config.yaml
targets: ["system", "maps"]
head_dim: 64
bias: "qkv"
parallel_block: false
expert_mlp_ratio: 0.25
shared_expert: true
loss: "cross_entropy"
residual_init: "none"
optimizer: "soap"
one_sided: false
max_steps: 18500
Rows from expert 4 of block 2, named by matrix and row number. Rows with one number belong to one neuron. Each number is 500 + 40 x the weight over its row's rms, rounded and kept within 0 to 999. All counts start at 0. Numbers have three digits each. After the name is the row's rms in percent of the matrix's.
# up: expert up (model.blocks.2.mlp.up, 8x48x192), inputs 96-191
# down: expert down (model.blocks.2.mlp.down, 8x192x48, transposed), outputs 96-191
up.0 109:530434465474468530525506489469602481484498531451483523524417507534482525439504519486457488437542464499475512452417470538463555479565486590585549498505462525526577480480545510483483490525539482570539517481475514467491519570496485531550577523565505467552488607527506423505591461551517504496
up.1 104:508564491466478588462507443540489505512508508449491457507487444518548473478479558495507516465460501540500531521555399504480456577461566468459573440540516564483498546498525464453398520510478537532435460512464447468479479508528500533505542519479471543433515449506492484608468513494550495410
up.2 090:461489539518470507505540488527541544510433450439454455475425497484496505544535528470451489419470484518471486453495423506474512509540432429519489429552478480467522457460526531486469580542564515531448535487591467463456446440488579496482535521420491461465527505451454487529466541539533477540
up.3 083:526434563510525536516498534514544517485500578546500535459566497567574497495553531496467524424478521564531471456558520485516487513511491523529523471512430471500507514482587504498531496508539460493445518414420615439559510509473437544491506500454459540469553436471477505534495549444532529462
up.4 118:544514509513454584537495454491483556502543588461559467457495472561518477474495546540533512450430502438444519519470417515547447629516493551503500459510475448434469595482462480468503505468487541512445452490528472467489509481538517521463475494469470524466530431563542467467485467553561536481
up.5 095:520475493479521547401493501458451475511517523468503477470486445593528554473470424497516415545523477486477498492505516495445517526502499537533464465505567415567556447555556498497499540558525461457575496528518519492483487537524544552499486494514526496528496529488473453504497591489527487537
up.6 124:549533510531476544515404585528514544512507464541526472448447486514524507444491576521476486369540557450546496475535505539501507474450490514441463465494521470559552445456501568486452517434597455502529512428567495514503495391508520457436521479491492513428540455448515511477574451446516499506
up.7 089:466501536512445496539503400447550463461463468453478530487471445516494488510535444501455483519573428456403490464528464492485506530503463443532563554460459563486523526554497497529511471462524529507571518444571488457407473540480566543569553534517482461532524522469532505543507499494546431478
up.8 088:511458539461495498465485458479479455437470344481487562518528573548424485374525530497476534517500453428461538520507474550531512521522469538516520487459492427575514570559563434468493458490480490498485493530508492513505612539492467471465521550499538535531485498490515600575455479495529487487
up.9 090:473459543481519497499535498451522514466416442532544480584530505496456522464500540523494480480515489540496535506572527496457515472501440453465542461472546492486469449530410462510543547618526560618459482536476511419522449485538518455472535503422545520426497525403492477514510437532471528497
up.10 117:518401490492583510504536471509524489495480476457501528477511574491500530486536526527512520492483482526477531551499495548566509538460555569480510525496528548475471495515494499434548463512525516517547524506529515506607532416471507470427484537517490423520494505438487521551441499469508556492
up.11 099:562550482502564475511547487475469549543501368541429448540504481522492497519560523482469475484459578555478487538452491471476467510414483499493510523437453458528454559503485536544517471511442534543499555476482591468500549529451550421534450424498471485509571480476499487518518475493460500542
up.12 097:498458478509459439521562506478415478484427558463476569516520496505521608508561520533494514524506461542506564461473526516529560452464509511425520532437588496547397538517523552461472483491475549494534591465502543524537531510540500552489499487506541451550526503511527453525491422494550530535
up.13 111:545530543543521514572548445467549489502515504497478430417594444543486502458494513479559503559512472574467457507502450521517509519503505450488522488463468484539544603551414514640514474547537485487510483497494517543534476495504549480538374459442516507482462472496461475523483517492540446521
up.14 111:507526420479578514512504558472486470456464602466462518504496519472528561578492472555504529507510521496570532513532557480488504569471498494525463453475593582544460512507537514559500570571575495563487509514452468478483469409517523418522441563523510475515532494465400505515551473510499530499
up.15 105:564544478509490553390485470450490482466503519496501454480413484535502530490539525453511538433449556499537474468614517577523497518469529576467534434449532525467490452514424519472473511464492488532487566486495499530556526470476472488359536478474513489451563505477439483560515532430544506464
up.16 107:485505529426504423539550528567503556501514585414494468514568447537477537500549511443604462506507438520473491475489547460523516543549526538474515495580477460592526571483538482486491505449515454507482426467532455499542404457503586493497478478450448458457467519516559499474475491514452549456
up.17 092:535504551491548510544549489456475445535490416562471473408544489418496544460538524534468489502504453509534422556437472455423544467578505547507505527508480473474527491486383523550480494551472514438478522495510495446577475505452510509529455448488501484501476487460435506549504522485445514503
up.18 099:493543553521521553521612413502550484435452589529500554441575478562474514530507484473465470546543467521515483477515426520503481508580473481484550545455532440568538493532430526511495486537529464477527449534490529475526497508446532505560443559503445510522520497551485575513391558552514494501
up.19 075:508562463494565509480513511559503528452477503481484509521474531478460499470428542499404483547509506531526500474426527480560454498561601454483475472503493491516546418481515534500448415494544537439559487553508502502453521417544465514574448443529457467585524460505547569504535504535458438517
up.20 103:514496453413496512505470562478567470559511537515509417533446501426554464479520468474512540548508435537520510527470506481409493464486462491480493491575499531457561534559482524407599524482445553541524504488489499456517539454484541450522464469526540474477482553561444451493542489532468435497
up.21 107:498436514514468550518546488556400421431472456511502524564446561496399521475501447522445510497502462507497477553441596564467463548472514515467492464462534502505514555454527457457566475423523454442498484523484510561475495501622550518501501514514527504517441494468489482454518494497442484502
up.22 104:456484478470529485385491437537559535469577550487425469440516482459557535515500520444496482487526535553548517481517478510514508569473554488529551511530438434516496440532495514571470462484551492500571508484428514510511529427417475503472515456536526491495496531441486520496488451527462444483
up.23 100:484452522517390508545485491525492451544507538498516517510555488515505457492494506525475504388515454429501553558457448502530495540496512529499483450462493496520444592473538544502417491557426368479545532487517491517514456463488573479536435519542495465483536520523459532423561517477492477491
up.24 107:478558509533597497456456488565422488517502462526467532487548519468473484557477482559453486490519496496507460497455447469524560540446579441529463580511510476568502482519615469498450431542490434480532475495445499462438537577544477448539477537495503527508483497483475503531571494480555491488
up.25 095:580533463440569532549479555502452428446456547476420478502523525501517544476439537458442470567454509469509500507498505562483501488502448440492459532468489505538456509531482467497524530581551464462540525424474560607550534475543526525486535530498541521489486506518534413555477465544548408565
up.26 104:492486459547464461489476487558424506509498546564517509490554549503470484442528447516392503527497498444495524489412519539520529484515427507495475446542514542473549564501558454501491585471440418517410471572509525484466450568472484501509526521529499527424498483580506524474505533519521536579
up.27 101:518481435494542480514570538570435509499487523464480512524511482524483502505440473527576566507429568528536562506489508437514522437529460516498512463491472515549529520476477406453419518438484492507471522522494495418582501517475428498509485472551556506456533591495528563476503507565564583467
up.28 113:465522441490444549478510492518415530459496443508493478547431543535509559425502521410493541503504486450490540418500528563560441508452500509451537487485448540524481574497578485404423563501444540493581468507538452542502507514526466495500523469480516509478510525465498480428567541512514498438
up.29 100:516498480523495534447514511444471575469498462474501532536457493569475458482533530488553438497543495533416492505451538503505508483483440464567499585431423497476449525497476494553482543529553487510521458509544476502451510483550494489536462566623503475471520537516555437551551479519505523517
up.30 104:484526504521567547446492522514460536435456544551554519545505475620497458502516446479496448523432465553493497460528508508498536460583515564547488596447542565540449519493557546500457443485533487448499502442450493425512505484496515523536562506464558496513556506517490486542524455499501512556
up.31 039:517485490547473583481436481520509553522506470474420421521524559429540487511468550597502433567419457474511448488484452510540468503545490438530495562483501492498470529482493525499536527435491568525482501492464448480538532451521483520519482483488528596453523550514442505506502474461529442494
up.32 095:496505451542521486495511533503485496507427467526546497506456543570433480478437531547481502482499461463474479472504551398472537508511494555483472501492584524516535524522424498538555448477455522484433482563566540448521451546516498484527555464498529534404424490547450503590515531431571501539
up.33 109:592540491513541487525461552535480486548569543477494521479481508482453511547441501539508436535548482524539447501483456487496499472487529516514493478458519497493553454504418564485518452510472473486486463491484513558413563460465583458476499457581459529497480504565469456519483500429545404490
up.34 101:473444487512511465582510536478535541483527565542491561499528579448477491577591567525477542462510588489510539491497536513515539471459523490503483429475577481445489500433545438426465511465377527442439542572532450506503495512480492489491496564498486549529502495541479469439515495442485613520
up.35 121:523431533427547483512458507437466509506504555495540461511523568508552509528438529558507551421480585471476514552513466542544478580473498470474503445510493503450454477438515543543507523451450489463457522551404448625459545473549462482469497478517472492473481449544468494470450410542558506454
up.36 074:567466524496507484441559488510488542500488485440458452492479581519466516457585472523520456471506545482458442483490551433454437508450498535492488432439417427492476557448483529538471438514511553469457512487491487491541426502483519435413452497490550443449544452457515590443543566501491558501
up.37 103:512477534496483578454518559519521463479442569529509469439421466498504516477498450481513542538524472514529446449502461540497460514518525503557457482548484483524490454478582435510456525527495473488516513605566455537493543429436509502454536445474496554469489532519527420541532551507524429488
up.38 099:497589482548494508432443562557585510469516553503511544523535542484618447527468462465506505489470515450536437495492533496444467483514471513550441565473536536486556481446550523509524473466493511490490467518493460522515581510499493524562523447490522512591453566471490535530558473455555490529
up.39 098:466530535549481470536504403508484546499625493509525555584529515563430431517473463474464518528489441500553564549530494476516543537476513414533541542469537494430549507606478488486530512516525498523518449503482544432429496421501519443514505508535524530499472500484502499480445508557507504497
up.40 104:523561483442527549521507483497524568406456526469488512440483463502529508480474537490487519460496424566502487478467545552504502530413490512490546569497505489489528505572484514450474450482502540547453497535457507352519524475423514501530500491490485431558447513510499515483458539541452455463
up.41 105:475493489495524446561520470550559452515518482534520521524519401420456474613520582462546515448501514521508521492522536478501451484488499503550610482537515490449467585481549470516521523491444534470528567441466510399464451520508520472436484497476528465480540452493530469498503515499445566524
up.42 110:528480519508512542506501493458429517527446445488558537547555434471515513528460518577369570505485494493434569591503492471498507523487509467441527471491473536441455485510505477484482489468532505528509478554453508505424436498530488499496484540543506514443501457492517449528463357504527596520
up.43 036:508482573444501576508487511551531465541549444416490421439560481441468480456504560486464459530508471462562479547522532518531532484518536455518561514543427544545435500474525467496531446449464560548502442433466516471432577437539472474537418517441488513504498416482525477528456421452532500438
up.44 100:515499491561525527549484456484464464491533484490538554528549511517559551440468599451567497489438452463488482580525514465501489493459479520499424497485489573496501551563471586575467534566530524484507482527443510457535485556548538516531491515524498431489511470590458494532465479523515476515
up.45 093:540455522517493506488474527471493486441487533459522432480514450468584575508563504420490454488559500476451526457462489535490514422483604493463504479511483554576548466570419527558526507520486506536548534511489509489460496514537438493421550490492508481546512552473534361466474493517505478535
up.46 113:543459394503567490525470510487443552542500510517496499569471475471513509520502574522469542446437563547513489572449513502536460513474511450425441497477543509455494524486532495478504441482451511528460544482562524489516464460530554518517462540529461504466493428507536453547476484483520538523
up.47 095:465543507552473479521469498492432474497470622497509486464465521549505485505516427538524562532507508477473500506501531475475465479474515553551441565478557482552459530434577485535540492545487398556480536413546490547500484510518446516613494559556526531559516575523511576492458566507480576497
down.0 097:507549506494500493478513545509466499439540493464546483424492485568553523505533403525513539518615425537456489521480457475547466513542491439461478518464485508529484522489537493540470541508528449511492512472469481575480471506514487469499455510530522508488526476469487556517452510525569549468
down.1 102:475514481529468514510506535484541531475566577504514441558459516525552468517497499520493470539473509479411498514507501499587523522470524499504453558517502432527473540516472416547580504460515489458488558496455541526459445487528486475471533441572506527554478504536550516479514483502537532552
down.2 103:577540596509447509489512504543517541435556553477529454553489418469580469487469501538469518579437561516501477490568477454511490506466486442511512518518456459499515562495494519534527515495466540567441490473477568553541475474466397492505418486505487449452528540477490507537555537455569504481
down.3 095:514522454524478489519427526489441507548524499514578450517472431538491449526504523513552555481518490434452496509413609565506556495518466491428415456478554553491509455450432467482536464460463493515531556469592506545440500548491571496496465521573446450474517527539470482573453464542435435527
down.4 115:468520513523513430457464541528552512426561505504466553493543562460570503552518460545580539517538446506499401584569472555506503525443525483459580505531418459479573542504511537479477564544482442487526548436549524515531455505471502464457526476500499544517472546526498475544536522496491430515
down.5 106:516532526485455469526497554558460431458446442515511560553486461487452534457499533468442448472479539545511494526479543543534483486507458478465517589536511496481459501571478505557504475484526490540494503469571492468491496503513504446509523503405532541525571499460540550482510541496493528507
down.6 113:518425508481431441482444434446508502537508445480520479510452528500538484484549486500499529628518491523472483509539514433479467501497496479436469494477498546467503439496474515466593504449504492543513536483494508524435525507548462503449566462455562466522461518545506477552548461535459479496
down.7 098:503429481556453499489518488544463547507514424532502469405582572525628507463518499428464511446504486451543515506475470539587532459520496488556469508510542438476478460464493552578507492500491501571472507528495441454542570525511520480470532601493496516508462516573510504396561560479480507487
down.8 086:520481451565486542470467480446495525560492385540483495463532497579541503526495551504480529527496509484533554502488491530532479500530498492583447453460545521433523504486449509599471441495514532510462425464510505465514516497489495456547544578515454468500495503461466546579455464531467493403
down.9 092:441555504504500550432536494539534534449560523431520513496504459550496544455551476522475457546449517478482482440520462503452452510559534514532524571497472480560542556560512553518498515535550539506577499547529477458503505517488508461533537444525489494436523531559572497489532498495512431527
down.10 115:483452451533419505434456486461473463522463492525505503531516511475528580456408529437431501439521590468525539578458573468539452469557522513566512527579519503494492498482523545506494425467530567536564442533536524450531449493492522552521549518446583539508489553493523483478526497530464509532
down.11 098:457495533521487453432491482489422501496420505519530493556522545537504554512431513492560508431515595475500529512518491526457549507540491554552570520415499517536381503461511454546512484456495517445540445473424450478517552458525467486455536464543548460510557514557551553505469517526497514469
down.12 103:501458528493546459495469533551457449471438474460528546478534538530544453446442480464505544529448501518429501504433491487554534517505498564506475553441558596540515463516478457508467504517594481468479504482459503501510478405467461584466441441517477451489428519454506489469537504528558455579
down.13 114:478548456474484558492480494492520525488534466538406517460539504522470490533452471486466467471467507506504518524519483524460488516570466531531540489518554500476509595472516463425479537566474458488469478535544522493571535556532508493517535552560452499516510467487483421440479582489379525454
down.14 100:529423546550449549462565470519424486430482484492502516499479515523541442491566530445525498506514451520477448507580458505498554493470516475444597503494454506515527438478499480529611514531465515483412537463522510515441573459524461539481539447526537516456470514525470496548431513593499506408
down.15 105:453486484427477540529499505442507482564548490527549553493522566492478413501560425472483464473538440481556536510507478463426484475480533525537478504553595539484502482525496453449570571516522508542501483498508554458485583474591585523581439507519449545501496485513511543511494466527537451458
down.16 096:543567463498469477534470500522468490475567572530501540482523439463520497592427461563462488519516469517507500524460408548540532433465383511455501479479504520427513534492486453482459511464442427458530510496491519511490507540475516550514511511490495550461496449545516500428499512477527505521
down.17 095:493538585451511537486490450452494489448522493531549480543532378503501443508537471485509500482459504527502554462555477528487486461537529504477493482451528500598519526494498469449502437488526486550492512485484498542439499519460490402479471505472406573509466472516513475399489470526487590530
down.18 112:459430482552496634473549545458439549478476480580462517520545446526443488442533480480495518514482543546562509529518506465487577453510482458536567497486471519480522512581498428501501476534487542495527463416469529493503567411550493496514504514541468478488539463512514429464512532517474539466
down.19 092:459452500555448493512488459513577491530468425556494454462471547463479473477483486470450432557544523558467552444502533457427493513520533470464461444478547525524503541475547501481551564485533513527472455505510485447471494450524444538461566593498539504527458516474510547469529500489446547524
down.20 088:531528528555474464490514490484493477510474519450573546497514545525457529544475479520522528480479480486455499522507488493545421552518463520486505488494498494460547445483495495498459468456456471439468525577525373521498439527468454468477518473458526539517612437476485479520517466540492573488
down.21 093:457503457542542475467459505454543507535488557512423461521477555487566485466510466530595419492493519506464457454481414496534458482478570517478496479503463512506522521493505540513472509473502491439500506489484498486486449539489471452461485412508494477523474524527541602557482461478501523441
down.22 105:518456447509416535555451469476453482527499462527497500454609532504469552485468510539487508557465545512533531446477516536406521509535532459576450478458504464501466513517492536535521526508512477533529457525504507526516464506414475575510495474503454510489522508440486484497462442454538486518
down.23 091:481460469476495473481552485543529547536525470517546508523472394491452519543491548485486462539482539593503480464446522409464487472478412541537528517530445547561537497478527509438520475512474509487494526465541549541485509515487499539525476503526489510592486475585578368567508501491485549567
down.24 108:460464505461488502512504464488524512449534535462529535499469487518461454493477440531460498518518481541532470508545493482523471484508478525502493537475520459510503439470466504420533570530526495534532522618545515483519562432520512546507459492540487487494448511519499519494466539499511533554
down.25 100:394443571563511508463508463532484456499510470503619489521460488544520456470528474478565464494422500465462468457513503520531572503483525540447476517546515457434476488530521455518574524543537471516539527546452525458543465509529455481573454487495513530499495492483500593460503510520554514496
down.26 103:492557523483521501449465527513526471569563464441540567436507494438480502595556523518477493499507488478496490507536467524450460553549506540411542429500466493498456509492434505529465451544466466446540528380542508479551457540443493485455496525457368552566504521431554459530503487416552484521
down.27 088:464524554528477489501445456502558462490582497472502565517536503465473573567527526460476499436579476483505469474528465535524444529420497528532481491501477497496380506467516544506520543503451510490550492569517538518479449552524603419546472455539476451567451439457489446529481488430460483470
down.28 099:538439455525538472472494518524560469504466546525549457466567517484452518456543541524479474544434545545465458467436419502519576463466520527489469525445459467519505509524538478481444478489521478553485543495506496488561489497441507593476490474480484465504475577560535568548459479417525511566
down.29 103:475507503491524482526449448514466505511458426535467517443491526473582541541534433434544544525540475510457585504541438510534492514563545513493521482563511513501498417522555527506576473531510503499505456550524496482503584517465502563482510522520485432483498493541498549480515490446497486400
down.30 100:530482468470439487496511473492507553491484487493475493427577523441518504492507453551498496498538525474518491521509495503427530533464483468525526431556408449477543525541497500498501518517510517506461514553581477486474559455461559527482517548525454504468432514531488447558547431469562449482
down.31 053:544497517542445546509484525520447488495424537352481558491539502451470506530417480492456527479464522478520525550484517523454469488520557513534494497538500503541501518590497487440480506481457491491418528480494562478446522495479477481484547518489515460517473543447520487531469583582451481511
down.32 093:566519573461456557443541543445539518605555509516443473463538426515477509531523478592452516559522422471525504487506572439488475563510467487533548523530505482449489410572489498455494523579533511558459467476497491473482457510508491470482553541519472562524526482483542553454504454501496525494
down.33 099:383445513446485496454538448501487480549507526439508480465419473540512552516536483513514515539422530498487527487502513470545471551504514545459488515575413485477488488552545496583489558542496521582522542483497491492497484455499465543493492409427509526535530429485484501519593450518477529490
down.34 097:541566544558486491429483487524527526502474553538454564474503449530521484491467468491498438456470451507515452477449508461525423543494454570480409550557461554539487507543470546520499433527589513538459475512431528516484493521535548504464479430512460436500442568511426489585441502497540518456
down.35 120:528458512641452457490441533544515462531523487514485526497462455528515476471495522509513488526490526516531562530462537471507481464481527462536569545484530480512492527521517435466449459536533477417502477432541490485522521484434516420483529450466489492552479494440511500504491526517500475459
down.36 098:568568495527453439487521537466382501466459434511484444488550494524516486448478527494491447533525535477504560450580511509526581527483418517459598511482440488551490539512431506485480446432511491404528523504504540428547465487477477449468517467521515555443519503628491468459467495515426536512
down.37 109:487458515458467489474562462468528441437504446492456553463538483576569573445495458444471473454553565500523566514448435491540501518515502449466460533448488548533488403528459485559508476480495468504540533444459554581504470471517477554500393473475474479489506507430492530488494561537515545487
down.38 102:498523542491568487508537505577569544546543561493525511443465477468518444457495448470464525522474526519537530544540459528457546533504500519437451483522503479551456506504510452576427508563478499534479526535438411521514514527491519444546461522521482511476558557481482469487465555566517461616
down.39 089:454535432468485529538544609463482549561461393446503454489493495466555442476511501442521453446482444520381483514456490489546485493552501471498515517494549496530520589512497476430480523596493490511477503501498471475538486586535532503474524532556458466482497441461498480589541504459543544526
down.40 104:459525428481482526463488536445498541484469494522487507457517610540490516464487481430505540532470452514516563458516500581467535514458519487572545540512503497466489542520596557576523490513407623527552456532558516594527468487454427541502528531438514562511573526433488472506513446471555508496
down.41 112:436532554493405482483526498512398545430502436503495417505558482504451524477523487496484481482452507468478499503548430475507490470577454474553527507476513457488548486558434498512565518484547518458538537532492437506499495483513542456476526523551526502477522503499497548531529543472468430528
down.42 100:495489498532537464534488580468535498512454506504411482548502530484428471534506510455591412456533446476434493492498508557581509399537497463531483487522551526521525481486493529523528500481518477404504542472520505481479492493522528485498532465558505488550510475459526510497481532535403474448
down.43 046:461478546526503430495506435516475508500499487509527518535461543508535496518587488443512496435544519493437496425445582469503460441439479485531500501459460468458508504512469544509488520441494491513505522526551556481456415485557497566526416525511466517540499429455465513539563522520432486560
down.44 106:519559521513466526446497473487463563526545500475538415505479575502537403500502532508523421489542414480544533560518517521449449502557421470495529468500552459449533466476517481431505521550476537500454579500494446498508552424533502526560438517570482489460540458488472530520508536523434465554
down.45 101:476501474497512462526522455490495478519576493522490456483475513513496515534511541560591552513476500526518483509481540506477522544497443488555496501463498536476463530477532525541441510525503431533461523490506472505556558444457478540528432496442476582486482492433516511498488482560528549447
down.46 096:527572572518465516498442543461498436571496536461545525457546541466512530521486469494433556535483466448579485473494498518484507433529477542503567458522565511530525523528478498430556571461478492445568472526468548509547447475487469438476501485454488502536555558598397543542505474538458487439
down.47 116:509487496416551518445510504526549461519571475486518441550495550453415498453515490540452502484504516536613487546461530455481479446510564551504523423517473495463560501451493527556451516456448515494520528495486515559528510516515513504470556494474476546507456504499508407511515547518513482568